Weights of a small contrastive image-text model: encoder arch convmixer.
Rows from block 10 of the image encoder of a small contrastive image-text model, named by matrix and row number. Each number is 128 + 24 x the weight over its row's rms, rounded and kept within 0 to 255. All counts start at 0. Numbers have three digits each. After the name is the row's rms in percent of the matrix's.
After each channel's rows are labels from the 100 images, of 14848, where the channel reaches its highest value: "peak on" is the class under the peak. Only what is clearly more common there than usual is listed. The data: simulated stained blood smears.
# pw: pointwise conv (encoder.blocks.10.pw.weight, 192x192x1x1), inputs 0-95

pw.128 089:136066117151123141127148126077150116086122113178116120120148111098115113123108107110123072128115141119012116108141103145144138100201131103116152103131140136113138118107136089134147122108089125096158124120073113110122121088136075129099145146143110115054136134111108139091107141135128144154
peak on: small cell

pw.174 107:140160157132134138105136108159107133147111114105084129137085120104109112139175115151120134111126129132079103097101102106156092144140114137108086144119114133110145105178173059123107131120126083095128123097144104151133100081103152108110164052102126149131125153127087154077131133143161115090
peak on: small cell

pw.114 112:110139154102142084141112156088127162145103116139114172084144087132149149141132157143118127117069103102196153093132104150110161108128135129128151147128109143087117103122086143153133138100122130129140162116173102123067081148109118089125122130134152090127128124157079123098125119122121124105
peak on: small cell

pw.98 114:122098162141081134183135123126128093130106151131127156111126071147101120129117098088138134146127096138170121108108140128077125099131173111148130150151144129098135148133104113140126134131133140123140113104107140094109120164124112116122050115138100077098124127163119073129145127159134109135
peak on: large cell

pw.37 111:133101140135121140138132116111106079114093122093113134116117159105092131100094115162106107134152138113173131106159159136110138114128133126183104209134116131112102125136158153098140139122160157124141112139132120118169117127135141115121146098128078149102167131136128131171129114082109113132
peak on: large cell

pw.175 112:150138103127130120125122160123110153135108136106134155105119074118176113140138119102112141134085103084107152123100096132106127120162141138111121120141133186148115063121184148131149100088154111157109114103135099100100139170119099123127134135139144118144135124134091120128122173099154155151
peak on: small cell

pw.108 096:110127142132109135140095101084139128130094121115128149100113114116108126110125069116143126113122117138053121129126092154121141115175131102093120086152148130085143167120145186116134132125161136130135108117166137115141130140133152113106126097105151126126150141121122109108137108124104141138
peak on: small cell

pw.84 090:144130121140181106133104134150143118132142132147126114123121161114136101115122124126116082140124169146157127122118096088182115173132143139207106118062077111146120125113167151130121126118124136118131125141136118181139100131098157142128196150129108146145139134085104192081151163134108120115
peak on: small cell

pw.155 099:112107150122144115130101079140138103121119099124126138112127136193165115123088105148141133115138110160150127117101130147154123117115134140166124141155123135096106108155125174130111150130127182133122121119126127132107109156145124112074094121124137130116115094133155112131179123094092132138
peak on: large cell

pw.129 101:146150093121129141078137082108128102136172111126137129159131149055105091111119104132158104154147120114128140129117158128137110119135128104112079136109134111092102137136110112137164130134109130166111077130136106142133177110153147103109112088096124118117123097104128155102131095094167155113
peak on: nucleus

pw.171 094:146133135130110117147107105111125154152137123124131129143123120104110077171173100131106151115137095156096141129125083121085121115124111137084130048161103124110154089128089132112114141105137126101135127139150130113147132101082073146122186147135154130134113092141104100076124154094139134130
peak on: small cell

pw.9 103:085131117110162094153126106117117139117134099131122102146143138145102128149119088096142151164142134135071108149092086150140113133100091138116143112144128070097134099139080053136127156129110113133127131148132141139086170120117142095116129099131115108134117126142123141135182056090103178157
peak on: large cell

pw.127 110:150089123134138142102130129104140153079151078140142129107148136168126124120140139169150133118135125116122145119155135125123156115165169127174164133132142130123152141100107129144151135125163182119155150165145108101151155160143189169155139142138173145121169172113128135164130117153155113154
peak on: nucleus

pw.103 100:142136139148170151124116139106158113129109186093169126098134114148130104116149061124130098129135160140083137161121149136113117124192128081141097164112103108160119133116118124082130090175106122113139134102089138113167120148111175125116139129095093123105140127148163088156089078146138130129
peak on: large cell; nucleus

pw.31 120:142113117146133156097126164129160142126127070135161129117145147155143119140117165144160134150151140135163173139120144142136115134137136165151124137118126136123097140113165172166155168102157164187127130148141152162156154128149152150157121146152140141125132133131126171139172109124170168154
peak on: nucleus

pw.28 094:101125097103100097137114102163079122118141107121115119124124128142127140139102094134152105139127119148152097126116103125142124168079081169207110092124135104095128121138177076132092165110121115159141141121141120165116154084105134128109155075113140101115123122136124160115164075094086150142
peak on: nucleus

pw.11 100:129108141181147153117125104127121124104179152109172115105133165182135158122128098122156132143152113099141127121135143101136147100119169103106148101119144121153151148121137154155163140153157151148181164130118120119157167141122119115129120142109100144139123164144179126139155095156139141145
peak on: large cell

pw.119 104:123123109124118082120121094112109107132144101110098124126107172146103113113120126140162117102126125106113126130116165143105106136106099109132107143127137088085083091128139096137091176119117123150128148111120154121124126104140135109083109101134100113122117102149135124137164082053108169143
peak on: large cell

pw.177 099:115108089121129164138127138138127128144134129154142154122126122094150119152153145130104145120109112146128141134122098134148130167131175148095105028162129182148123085139116161103132146123106131125133116104119106133136134113115154126152185154146128155095128102120086137047135198120152127156
peak on: small cell

pw.0 098:118132118135130133110122094122148152127131100129130136146140126056093108125114102150191117139144113107120114140147124130113147123110143129114115127153125092153116139133103074118174131100117126150107091160124109123107189086123127094133131079120142133118110093111127163076112060113160141124
peak on: nucleus

pw.159 098:114092104100096111117118110162090111097118138127135142113102088123133109135103152106121100133109148153141132094130139134117118171116133169251097157101144077126113111107135123111154154107130136114139132129118096179145123117162140146149110147133152120078148108143129153158144109134161121104
peak on: small cell

pw.139 095:131134110118109144138116120179106131124114123128126100121111110135109141129137134100088107145103165149176112115131102086121152206107139148230105140113078147136140124129165113133111136120108127114133125113139109201134126099095158169130157133122122114160120143113102156121124136130100117125
peak on: small cell

pw.102 113:115130127173116127105133161137144147110196177137172131155150191172153145139121088164170144122153103097131089134140086133144104140095127156101132088116137141117100140118148108152143110156120130119130166140129148162130134140138112106147095099135122126127080104171206121120158087132142141147
peak on: large cell

pw.120 100:132126144174122130111123118177113126132103134115132112157136103149119144124119126119135183149110123121187139158114129130122131102118149145200111151096136124081147139126155181135143106130103148138126104102118102147114112113120131091101057106104131097185130131135137143140103052117113104105
peak on: large cell

pw.157 100:168109114157131146089148151123123143129152143115145142115127183165148130115142151135097143118138113098076174084143138155106133123157122141120140123160128124113140142130109153133119072145177161107143158136120144092143132152141137164158144139100144158114117141147149107126097130137088114133
peak on: small cell

pw.7 119:179122143140128109141116137095158159145138168147135138128141109106174127133149139158128131099137132131208154107152131137144112135138142126103144157117112188152136148144143177136128122128165131147116121141118116117131084171126110141144129134155150181135145128126106143182132172111132136132
peak on: small cell

pw.133 093:136132124146154067121134071133109137097126106138120132127147150187145116104115106114168154135136150160124153142112111141146078150113114133136149135127150115032137144130109114147098165133098111140121152121125138121144119163141125090075110102142137120133098141155143124114181123091067132120
peak on: large cell

pw.96 095:133103131121100152132161091105098105060134122080119170093096135118129118113132155100105147138134072107013132115134095151120134116146155120110152104137178135123125140126144153138138141128132162125118123110141135100145132133186192130142114092102157129137130132087143114145123107138114127144
peak on: small cell

pw.59 096:167155116148157134135133118116171102124146148147130123151144138124112131075127140123130158144125118082146052154144069097153145104105142111060086071123094122129144141142121171112146136141138102128151136134141134122114134081099068103126150128124119153170135139141134138125138130139132164145
peak on: nucleus

pw.62 094:113145123117110128126100130087141166151111119103133162102099122069130139086117138117147131112125104100089156122131098123111129135165160124136097116142130126110130117124113187112127109111150136098117098120168140127129144087105157117114149134113189134148113117139123130084131101139126143150
peak on: small cell

pw.123 110:146080133132121128130163098098117169114109153155117105142154099134120137105107136086131143122114140141082161100137144149115125104225126131177117124129162136141095111100152102160141126126120091124122122148142085096117122160128205128136087115141163088103132120111134115130142122114148149119
peak on: large cell

pw.90 095:110103128160136139166168121121113114136129096116120137136118136116091125156135091130107119131172087173098114133163100152091126110123124107136163107134137118099140118103081097111101166120093166132138126150108108098143114109156112103123145123123106105090125155121127086120149128141118102098
peak on: small cell

pw.165 090:106133079136128105151120072123137122118128121125107145154123125063089150134123110146146127204147131114134129129112120144110142118119077163116101133147121106104117090141127087139123162131131123178107107155147131115122188076128133137074126109124133095119115117091111138102128083089120108118
peak on: nucleus

pw.178 097:123132139134120106106114123182120111152097083136098137136113119151146114149135148132165112074147130152145143134108110143153122152109127197153108145155123103098119106127151130110103134124139117149143136094122148151137094108127139177087169061135111121127114155170107152121131091120128123128
peak on: nucleus

pw.13 116:100109162134098095133060119123096096122133132105123105089091112143125116106101092153119078145125085125129109132145071104100133133115123146101117152112096119146130106122126153082151123105146107131123115175108150140124146127119080089112132113113076163137120117154142121137144108104139165139
peak on: large cell

pw.132 089:142147122130102165075131085142122120126112073137166144109132134138068137149156049131150119086100156120105128142133164103136167154126174132155131128122153073150118128109119126103199110110113115144159143129135092120134163102146139132161119120125106116122112091106117126110092071144163114108
peak on: nucleus

pw.56 091:114108116137114117132191113124126130101113126101117115121094149126115119115095147138125118137141116098044142135179088174097124135117134100123166090151183108113126111136111066172138117106102144115144131123122118116153142129190122112103129111112127125127122091118124127121134120140084160120
peak on: small cell

pw.17 102:122141107125148097102168101115114120138140110119125118138119137131124097185164101133108125126136133186102099143132072125095126117127103103083145086160131099132143134139102086128101133128110136097094109163094149121117167088120083129118110095149105149112094102103150098146108148086095120110
peak on: small cell

pw.95 111:104096128108120141149153091134095120112117144129141127151118149146136148156134165126130155127131185137105213100133122159138152193114131159226122125125153128130123140127137088145137127149130158138132123124093113167145146127141179160132082141142104137082164134139105133127123112129131137120
peak on: nucleus

pw.184 100:162167119127132109097110141137161140128134092150132116142120148097105102119132120151116148150132152110178115169121147118101142106139121116169132165109143096113160171158093141154138116141120147117096121138147169129152165124134101163098131103133139175157081171114107109126133088161148154129
peak on: nucleus; large cell

pw.1 086:108124106118114123135084124098099136122137127103122129101124138128141114137107096127112067130123131123150127113133106112091142132069145111075140111088115130141110166094098048097148132139130098117141143131121156150144131109118083088099132118090119140092129151121140101134156127124133160146
peak on: nucleus

pw.121 098:182120123164120155108123117171114119128125119154094115116145147148109147125117117167117113150121132132190114163087124109133140158111101184178111135110114080068154164123164150112091157161116139133141130134130112149139133110128152159059134075101134140126137191105111150128153078166087123132
peak on: nucleus; large cell

pw.6 106:109149133125146116145130072088171131111145129161111146109161126156126110106103086124176127148110153141089114133108140137142133128142093140094118133138143073083107088134137113160087189107131103167147129100134152140099150114137118120061110085128132107124115127144136144099196078071100149172
peak on: large cell

pw.12 092:100077120168142169126138099126086137103117146119122137162126122121131141154115122114137155130120119151180200135118095144078130103084130134190121075105118164147129117113107145116137139110148131107121105133089095133128120086123150097130118162132113155139142134136147115122117117132122123121
peak on: large cell

pw.187 091:105073096100107115129106112135131123107139151127143127106133124133095123139125126115125044140125144120157124118154107111152142173115132161255138124105139131131126143115142120114162144123138111115157144126118097180143109113113103132127161158126106137057137146114121160133131148120142097154
peak on: small cell

pw.124 101:125144102142174112125151122110139118120122141121141099132140118103148132080109121117115144137090101111126072128148035133143076118120144105109132036123128127089115115122124114147109115116114092132098140128127098126099137107119141119119150118126120154147121121110134125072122150123117170121
peak on: small cell

pw.99 097:141129110119121110077108114114112156142148101116151129127133135124149116145129123153154148117167089148073117133135098130110116109161152125072106061156128100104141114136146174143144112121151127120133114161153117135130124103096115145152185116117163137118114108144154105058140132144142122157
peak on: small cell

pw.117 116:117128111149148134156120086139119143130134130120147093144127111123120144149131090116171108190161127146108132118109122123118139148126127150097129099112117113083132135175135144116164187145097168192130116139171132120070168129142151103075105095111141124098114135130139141093149080137146137131
peak on: nucleus

pw.21 093:123116127106142116156093115066145168110120124134132153122124137099124128112136115130137141153146115116039142127128096127129140114202133112092108087139145109123105098145089173152129140111169129126134150167165106084110134108094131128139170141111153150145113146136106121063143133119126129141
peak on: small cell